From a checkpoint of a small masked image model.
Model: encoder norm layernorm, encoder width 160.
Rows from block 10 of the encoder of a small masked image model, named by matrix and row number. Rows with one number belong to one neuron. Each number is 128 + 32 x the weight over its row's rms, rounded and kept within 0 to 255. All counts start at 0. Numbers have three digits each.
After each neuron's rows are labels from the 100 images, of 14976, where the neuron reaches its highest value: "peak on" is the class under the peak. Only what is clearly more common there than usual is listed. The data: patchworks of several textures. In brackets: how many of the 100.
# fc1: MLP up (encoder.blocks.10.mlp.fc1.weight, 640x160), inputs 0-159
# fc2: MLP down (encoder.blocks.10.mlp.fc2.weight, 160x640, transposed), outputs 0-159

fc1.565:099108086067140079122126145128230152076123172149086093109134105106106161143127116112169123116139170173100086116130140122105114130122131121099067147140108118104157152141123135129101149117100137159086135148148143149136121104123148128133118201130098169219146144097146147092118125127081147068135117080179125109135169126137184117112161114138222129055128114138077143176092096203106158087125120113144105136055173177130108171134216172156130098156084185104156177098128120160158138129104129
fc2.565:176156144123129146172112112119047138137149140119180117130101132080129123128114156107068108162123206156129127123161127162095116170155117129097169100130101122147085109154138095182146124126107095144134132126125095091174210156190125153081080136089129149118127099170135083156110121106156103176161151198101129154093075155113075159137101113129063121207126117149169137095105151066131142140176118118129143091184117111118153138136069056118116130043143074132103091127150081069132099184139147
peak on: striped (40)

fc1.117:146118123134072171161097058103131061150130114150120102100171092174132157125121093127120132123140122104174141129096146121125165118120151112151120162106111073124206098137107184124090142164146145092153175092110130117106081140129133164106115225151170169130106126058086135173160131133088164116078164142075148120088106135120138066109163111170161122078122056109131091115068114114115108090154123126107063159139141122169128188102114068189130091078180133106140109106116159168148203104147100
fc2.117:129142093159132120110114173125087162151094090094193092173138120093187132159134097146119124203127112139127158141147113066118151156163111126120147110119162177146117117170161096102143181135156115166080107131106080206133179118081143135146122079112124141147122137096106102132164133128143088138102094084180133137118133087114115210133150104082085121190122123126169160191136072124123166084096071126160149113121166117126099068106160197068123120152048130110119132174166175075129072166140159
peak on: looped (32); honeycomb (26)

fc1.109:130088107123131057102163221083112093137139170142107159161114199086133117176110064122106083129125178188133104123124143099140089155112138144105169097138110160138136105222123115144144133101164110155065088113122104100121146148160069128105154152169089108142146121117109137100115124171121134108179137090135123104194180126182120118155127096149152165135137146136101114079130133160044135143134098126104129111158149120096105146139135192126164112181063151158074105108184160056110153100126197
fc2.109:107136143079130151193135050127162163065116194184107129108158097154088151119071206113146161090137143120176137141128180174107115081105111140113180168192092103137158172079139173130124071150092131135145166126083145132179116175089154129118097124131128131115142084128158151103073127159116115127092118145094133148123125154117105070147121109140085135202124134107122171131148164116190129166124116137120141080181115124103162120119121099131128123055180090134125157139080124195084154156109046
peak on: looped (25)

fc1.259:135136136142126137135112095120067085064096077114181170171138164180122103167109140118139163133113188129174142116121112121117131140173129125135164167087123128114177088172111143127107164142177081101087128128125102099147174181129139147119114215147099054119103035048099126101171129168158174125148100123067128142112132121108143057100110129148102151126109147131176089132057105104066104142137100149123105139177134119148130114100032137177099126092146084141135091179120117141151180123128143
fc2.259:091141121086123138139146173089193194186137146103118112142152102080083118181079107143134113151130065097166167110142143108149090097071087125117137048129117054145125111066139080119147124125108133165119136132067110156120137144142103122146146027165114190099115137159157136129147130188133091127069101081148140135134119066121159204095184085101156115107118135108129125084185129112100087084106127129139083109134167106153120131139204154143125129162173136152138122128182162096131110103133077
peak on: striped (33)

fc1.147:135149103105105174109152025067114055148134192166137114058147108138119153103154057116125107114151158048136112109079123135160147146130154119149087153148117045196125151100130154094116126132118197111199107133113169143116073128158155127090139163144155190160101159146072134173159147118120098143073180185136115129104126127160112120112116116186177117073130087115099137175159129072187170091161146138125111121115082118146142159127175134102156142092138121094147144104105136143124119108138124
fc2.147:149140136189142079123118186145138160144105061110151097193095148158180143180159122120106170157132108199119134182134153082104159127147131116139155104118139189106122128240119138119141132128165064152046103136121097172125152118146149144138122097095145104119156133118080128080126140091128129098165125111194123107118146092062089138121139112110116146163157120139158167127058102156121189107127105097135156129115190142117122110158124138087116101148049135055121188135151140064142076148103167
peak on: honeycomb (28)

fc1.443:152118122158139103093137160148051120142152149158114169168114166176111091135122109111101128141102171148135121132096140123151109119103115141140162123098113104159104142168093193111200147143203141104157073118123105139114119140144056152110161038152145080105123091044125158093092136184160077140108181113089168098177107092144102069145038107134085164119119137103123117133146130117126061171096141151127121133181107145136116070162134164089166085140099108181102099135097137061128180123145129
fc2.443:128125119151130140159137115135164118109136127136066124121127110141121148147114138127162185086127028106146140110167171108128129063085136126141144151191126129147167155118139139121110095129095055124118165126111187101135053160102183113201148200128155162080138160185121130101125121070112115134130109108141124134120184158102126137101174130149151122132141138135128163084121156245210152133112067128119101082123091148121163127079110129155117191157139162114115138141104180208132143084081162
peak on: striped (63)

fc1.95:136162140155135117141103036132135136125088135120170090093136097121146167106130163097143170166113148129238137133164109189097149126139146123140101165110136158097091086075107203135112141152108093102175122133160135193197116123067163145127108149089130139074134149048019097110127131111142143184081118130128115159112111167106158133092157160127103150105114126157136124166060111089078077088110115125133137122136129153169152123137119128133085087144208115104134142133084131198124137128123151
fc2.95:117136111093132121055160210142088142175117118101153168134115142118109125117135099142120088082124128082115162102109119090185125140125060124139102127135157042124118204121145066074132135107182192101125153131080072104066106099153099123130146085141127098155091145165179114152158164146085110061176145113112138129151108095079142173111115115157131124109102083092134105071158091091126157122157127124138107146116204110141112133153151171115131153153062137100121117146205171045122118118163136
peak on: looped (33); honeycomb (26)

fc1.383:158160106143094133126114100144135128090123112131105150173098104139162163148155103054106150196138081143073136062047120106147157130115141110155179142075124127085119215110109104094093087154180133126107093140134178127083111164144168156137136107084095105088131134137113194109093133157079129128159130072185115091143127133109129145158135116162075146136148149133082143148111127160117101115112150148156055197089101124145152088145131187136110185097091173148112127086189148164089130216156137
fc2.383:155129135137127118169126107111172113116126159173167141121087129122104099083132124103145152192130169099101147090140129077140138103124148130106144127127139092100101127159245051096154104088115160065120144138182076067078173127079105130099091115152152135126135113149199103147138114151093115155115049104186158128063134150165087097176144145134087169114109181132095124152162142119132162120080103118157116167133100131109205155104120123139118067096113174087111144045148103096123151155121084
peak on: rays (25)

fc1.637:138157104091107181113118124111096116164141078107122148102155097191095148134137088103105136179140166111156124145109167112107156157106119108144112158122109132142133119032106130076124137146168132071199117117140148175113096182136146120149142106127162151100099117155117158221161126043115128097068142165103129159119149165185133087067101099179129117105111060115159108109143163082150097111169159132099169155173088124156119110111033105116140116127077116139173123120040117190131134125141132
fc2.637:107132110157132088133098144103101127141119121134149096149089114112155095148168093088139165104120045130081142106129093051159119110162129121131168120112208111161133119219145137113133181122160119188063141135112102158089174110122124126169177096120166160155115137103081108057136115090175135160163178077187123101121078085056120156146111157114167121136125120137146106178092093165118096109120077130134127114101180128158112126163193154152106133191180134075114110149175165110144120084128182
peak on: honeycomb (32)

fc1.342:141129100126117109115141121098118143095133255146138108142107144150134161167140096080108112068153107159147132103121142074136102155097132108129172127128087106227128118126150114137091114123092190121128137117132117114103117125095148107081169218122143157105112159255152149109096145160123073145140138140114094118086106124129102118151132102105169099179155073121083131152127117104110046160137082142107159115122114123153107146150061100101162117134095148118124131105133133162140071109111160
fc2.342:123109140082133183160084124096168117126062053117163136119132102143127146125059135142122164175136178159127151150108141132081146111154121125165083163177130139057144154166141166192124108120134056176079109122105156137173100197144119150091116056122120134156141136083124142095133122115094133127128085069085137103182189144095136112119129120096136171106113138109154171104062129144202181092153148136126089109154154129115164071131177106110129218112148163113117179122131122115090189139108111
peak on: crosshatched (30)

fc1.270:110138118121125157146130110143185203105125071145070133155109129185095114169123078079114091139096105192036120092088148151126103129133097133138118119134089108160176126108109071117114130131132220095114104126161154138091138150093166112143186255128146149175108088216124145166128112133151141124117132142089115143131159093108135107147082127194119149118096119109144101149091132095150115145095114148129149142165171110146137163127041195156119164122061115131152116137116110096132127098131123
fc2.270:099128104118131127150074094113131130120175119101118085151148104057146105148069126108153164148141150118177106120153114087121152140133204124142167133141136134145123076201118157179142142135114058147121116133066148154154154172181125131112083008128140171101147088077126117079163082106122108173138128098132151093089105102135132144099141112031140141124168121127166144150173122166162097090156112146136108107120114138118175106126181064072131131123190160111112160118180102197119088107105164
peak on: honeycomb (27); looped (25)

fc1.498:154150107158122135092138055091113070146133200130142090097103163123140144141145152169098103119141040055139130119122126137111115146112151123117168126123088147187133125128118078113124118131067183143120125130094159117105091122181147133110147193119118136092093190255149105198122131139137073119116148136139118117108088133109100090143143116138179107179124128115106143199124125075186144166143105126130140120140033109137111133137107094125151093116124093089130130110169165123081086099142159
fc2.498:087119155106128152163098135111177094142094075124136177164144115148134122111133098111125155134140182205105154168117147091126176082172089128159099160126183146067137090123151178116121158135175106104111119123129112191138124128106122133094117054128091106155130094037128139075159129123116163132151102150115124118190162163099128125115136154082058150073129151122138139060105138144105117090123174129121148147120201138124122083061129122096150163143103173132103125142162070168107231116119052
peak on: crosshatched (29)

fc1.622:056109096096131098179121143144163177102171112109109123161120163119142173149108163119076138176130115075141139098105145111179137157137091121144104199136088150106091167177090141113108099127179115116164121110190124149106080135152125128136116142111102141073126121114104181156088140117125099128123126112154112068141046107216149191128083180161085143142163124147149166071111150117113097162179132136134159126091095090154092097146132149111125223179112091155181122156130148216123109166141111
fc2.622:091123089073121109183148195113121116155115131124143140136111162110131123099136141137105124126109102117183136140117110171158123148118099120115132194098065148082162078156194092150125150129090157108125126123127147147065090150168113117120100065141098127057140050118158173248090138142164104158131107097147128093152104153143151138098066152161066158149163142183148148087130102061147153117124118155141205107064122114167118118096126125141148096145149112117179142184106118144110157125124206
peak on: checkered (39)

fc1.426:149147121146112141163099079094125143103139255106176108106137094170136133126110153091142131122098128105180122118110140117115146135115124145159135166132106109098169030132093177121120102157143143141119158144122174101114137143077151157119137188096123145108112097122103111131171147167148124117068157163073135161107135137033168047106116128201104137078089087116171086140084103103080132107122098132142122152175127137154150148118063086122120105120143094177137132120094130202120150112109123
fc2.426:083127118104123114082117177118073132200109085094126119178154114092120092144182058130129115109113105155117152115113100080168119119121149120133121107111164100172116160143171092141135153109118138139147104125099079156142149128183120114141140072144147155137120143126120110178150140159141094169117069049137145119122105074136136236075168111098152122151140108124150123100155116115132126120166086128149137105124193099142118137153209204147123115167136148081089131173213182030142104092159155
peak on: looped (46); honeycomb (28)

fc1.572:068056094136127131137088127110190136128151095082124146172133162120116139148134177153102130150102182099097139110123133110179159156129115182132095191135073120125129102212096093148110059090150131106160118136158104151125087142124101137134110151113130161080112113132124159151105145109111103124076116084149184067154038107191141136116127151149100106112176108165140163115118113100092105169117131100145128086130120126139102128153117112102100224209092103134174087197108131204160127127146068
fc2.572:096103077082123105196132180083114151137103131144114140116119164113189125104114114178131120125132136092170120161134113170147125173083069135104126208112073130076161052116177125165115175100101157093047146132099129117163122118114134117144114129153121112123145071173131131177158129155221111164111127138124129079139113154135136127120064080057109134215159129132128146132121118061137099202050118105140198137096134106137124149136125151127153112121142131143150140163093157078183140136119151
peak on: dotted (27)

fc1.563:155118099105146089109123135137245138137115132119103116165123145102099189109123089164110102111133101160127150149116146071102109117136183114099123127134081127071098171094114085131150135117091077148130121127159146147144095073201110115117141135145128184146147165181161140101109096153101108128133094117177117102142108164231117179123147113116187112129148124150099149211139115155215089149104125129100131151059140160137115149139238173135144099168088154102125122120178115140092111094129167
fc2.563:116149146090137151157140125115033124110202106172112151076120098113122122089136166087103123115136132112101122129202146184136126123195093130110162146110161133126127091101144157137126097142133129116112165126094119118151144123128170143091097128107123077152118136091123131120088129120138165155178178162076133145124072167044077048156095193097076131105108133118131112043118164132113179130162154144125154104171107111108124134095043054095131147077119100171127134148077104129157205140134097
peak on: striped (25)

fc1.87:211163127105119102087120118126131150143144104119113155093132083099199170145183102162110148167129120122131160070066089106152148101066107127153170150110069092133182183142124093067123106137134076075129106126131094142106113203128142130178158144167132161143095164088138107123087124148058084146159130094172140117130177072118154227176114114186104141136121164125100116109098115115096118138089103127128135182135102182117098100132151122179119169112101118134119095109106097161171112194166115
fc2.87:194119115085132117147125110087136081203072140155114113123118113123181106113131080210105137174122120062147128151145122165106149113117086131135149116087144103083149156111124080122132176124113167103106089129124106114143169150171126120137167154111132084143149093158089081138193115189153113185171089119159144106086152155173118069160123139136077148184158177079076128108183095096214119100058160139132186114101143106149127141109117079117129102132167107113136124097158109099120200153092164
peak on: camouflage (31)

fc1.90:105127136157129115108126082132194198158111134085109106118135123139115128172133113127088104134120070098064149146124158182120116126112159127131079125114063143123132163082123076095127153141100248114152132133144161137061091120147131127116159168142156184161118184198189121133124127140100123109081146138130120108138135127164126094142144127200151108137127105099108142175052110119224060101100141150124132128141145092115111186135073135109158099064077151088132156115116109081094071106119138
fc2.90:099146125136125150144097048118081075101144079140149107129134120042143110091108111120119141099133134158156129119174085096111145129208119123134134130140191132128129059176127187117133122130155063134122114133122125127152193125079125135093110096081167121105120086019120091151139108122139128143231132154142134103103096175093095127139096162052114164078140116159161142123152141134135142097098099125119125126136134135126193112086128073107124142189189093100123125138166102225130127142133154
peak on: striped (36)

fc1.216:137147135135121168142101161107004118061116149133161155137140117159152122152144138112136197145128234124177092118095117144130125133109104116134175126118131128106193079195115119122112148142179138112114197111117107131147173155074188116099140177118125133118116061067105149104166149062176132111125113159081107150112127121080116098099132092155077146127113104123146113122146125110086102144164123131114135143176087126136089111125023093132102168124162098162158126168105139205142142144104148
fc2.216:111131120151125125111130141095235165181095137110112120160153123154091135182111071110100085163129096125156160140118120044149115114098144124093113131117140122146121152109144150136138099125088149174115095132119129177110168119213097129143136041149112123140142143190132120111105140171126128138101093071160138116136148057142169136065146086139215127229128137109108122123070106106088120117144117137133115111130143121149129111166215165192116115168168135116079125116176123056095099104134095
peak on: crosshatched (25)

fc1.65:119182144118186133114071058162080161111059110096214131091117117119167132118136139126143122146104187121191089158128153162109135126127167125125093183144089149100115117136085136121199141164174143114130150131141188162153120148131143160126097098114115157147116123061138132123161163093151113145077154149133125135145125142140139049102074117192100151122123099118140149228039122104195095114184127162113121134148040171137131089099084157137109121121121082122144134163162138150126104140139142
fc2.65:114143125151131130082153138107083116193164149104103130164147145135062127174172065100111127099124065124135139119109137076184123119151079116147155083112206097165132141110148112117131107118109115108122109127119069115072176099184077125133157092153140100087125158101119118144149138128115127114136104127141141133139137093104136205079157152121165140135119155141120112025196109157040126111106118123137138109115195106150118201187195102131130120215136117103112106103201133086089119110118154
peak on: striped (30)

fc1.574:108075151123136129086112088129156115150174096101161135120161141150131119136154127111131107119152171133100157175184123121194143141159134144119144175204089143130156156139095183167123100074181090130125154145126152142155056103145142129124172182135142148102126221114156098084118135134099116107085140119113147150156080060139121155099147074166143114148149131150148128179074121112119147128123078066138085160179102175133097138194131125116102182194109133127128108174062121161167061074122057
fc2.574:111121177185127106090126161118163158119107137103147177106101116078109065123191144129173079160139146141127138173188095121109137101150085130124127141214115159130138125087159154168127182097104111153106187134105103129197140091104121122104140167197150113123122186157199096092132118147137131120084164177095135170112128071109131085136100072115117122157117129078124096126140105110088154175055099111122137193187122169113149174179120088139113128125109106063095102123120080097178106111111079
peak on: triangles (33)

fc1.354:132111136163119123121176160112188125139125114139083099132085164079140123170129107134091093099113065135079140128115123091147114121139113152102144084123102135196146158139138036126137125087099157158078115132094100139094085078111108130112170165140116120163133178247136119143108119135088099110130156114159151108147147113117101158174175116120203129145151148110066129106204130137090216146108153124134117099120128089081086137169163164114174146156060165111135137088175142052103102119119165
fc2.354:135115133112130141176089052122133123042127139161137164117188123103168100086085150094131162129136165160155140132159163198073141110140134130113146176167106172089107095159117204144118125139126160141157131130173144105180167173128153134085093134105107129122138078062142124131104126127134138139169097152122122117126149182162115048124089143097069157107125152127156139169083160077193119150118107145117141143155114140114162109066067095125133149083163112153105149128068095244115125170104092
peak on: honeycomb (25)

fc1.453:137167091091121086140135130196134152118168112137084095150138120116160206147080115081063169116102103139131128094076135140146115140054116121147149136083056116129120195136092138096118099189178087138156110123173145112076101155119129146151171141115079117090138121162088171134082135104085108134177112071189111085152120143106140183151108163166131152134122151185112148104160150133130114101168151168138083140075089082157122094099127146118129213138101124195132112143175142148092144206136152
fc2.453:087119120126122125162129096095159153165132142134164145106155137167111099076132123124168110174120087091125142111149154100134128110177103120106096164096161152117116111169255109150123125135142149067154083123176103098049159161157109127126092055138142086108152066172158096158168136157119143191122080115148136121069095136157111111171131150141091145085143158124108126117182092133180175093135107158125169116098124101162152171067136100125122111125129100085105163071123118115129227133091116
peak on: checkered (37); diamond (30)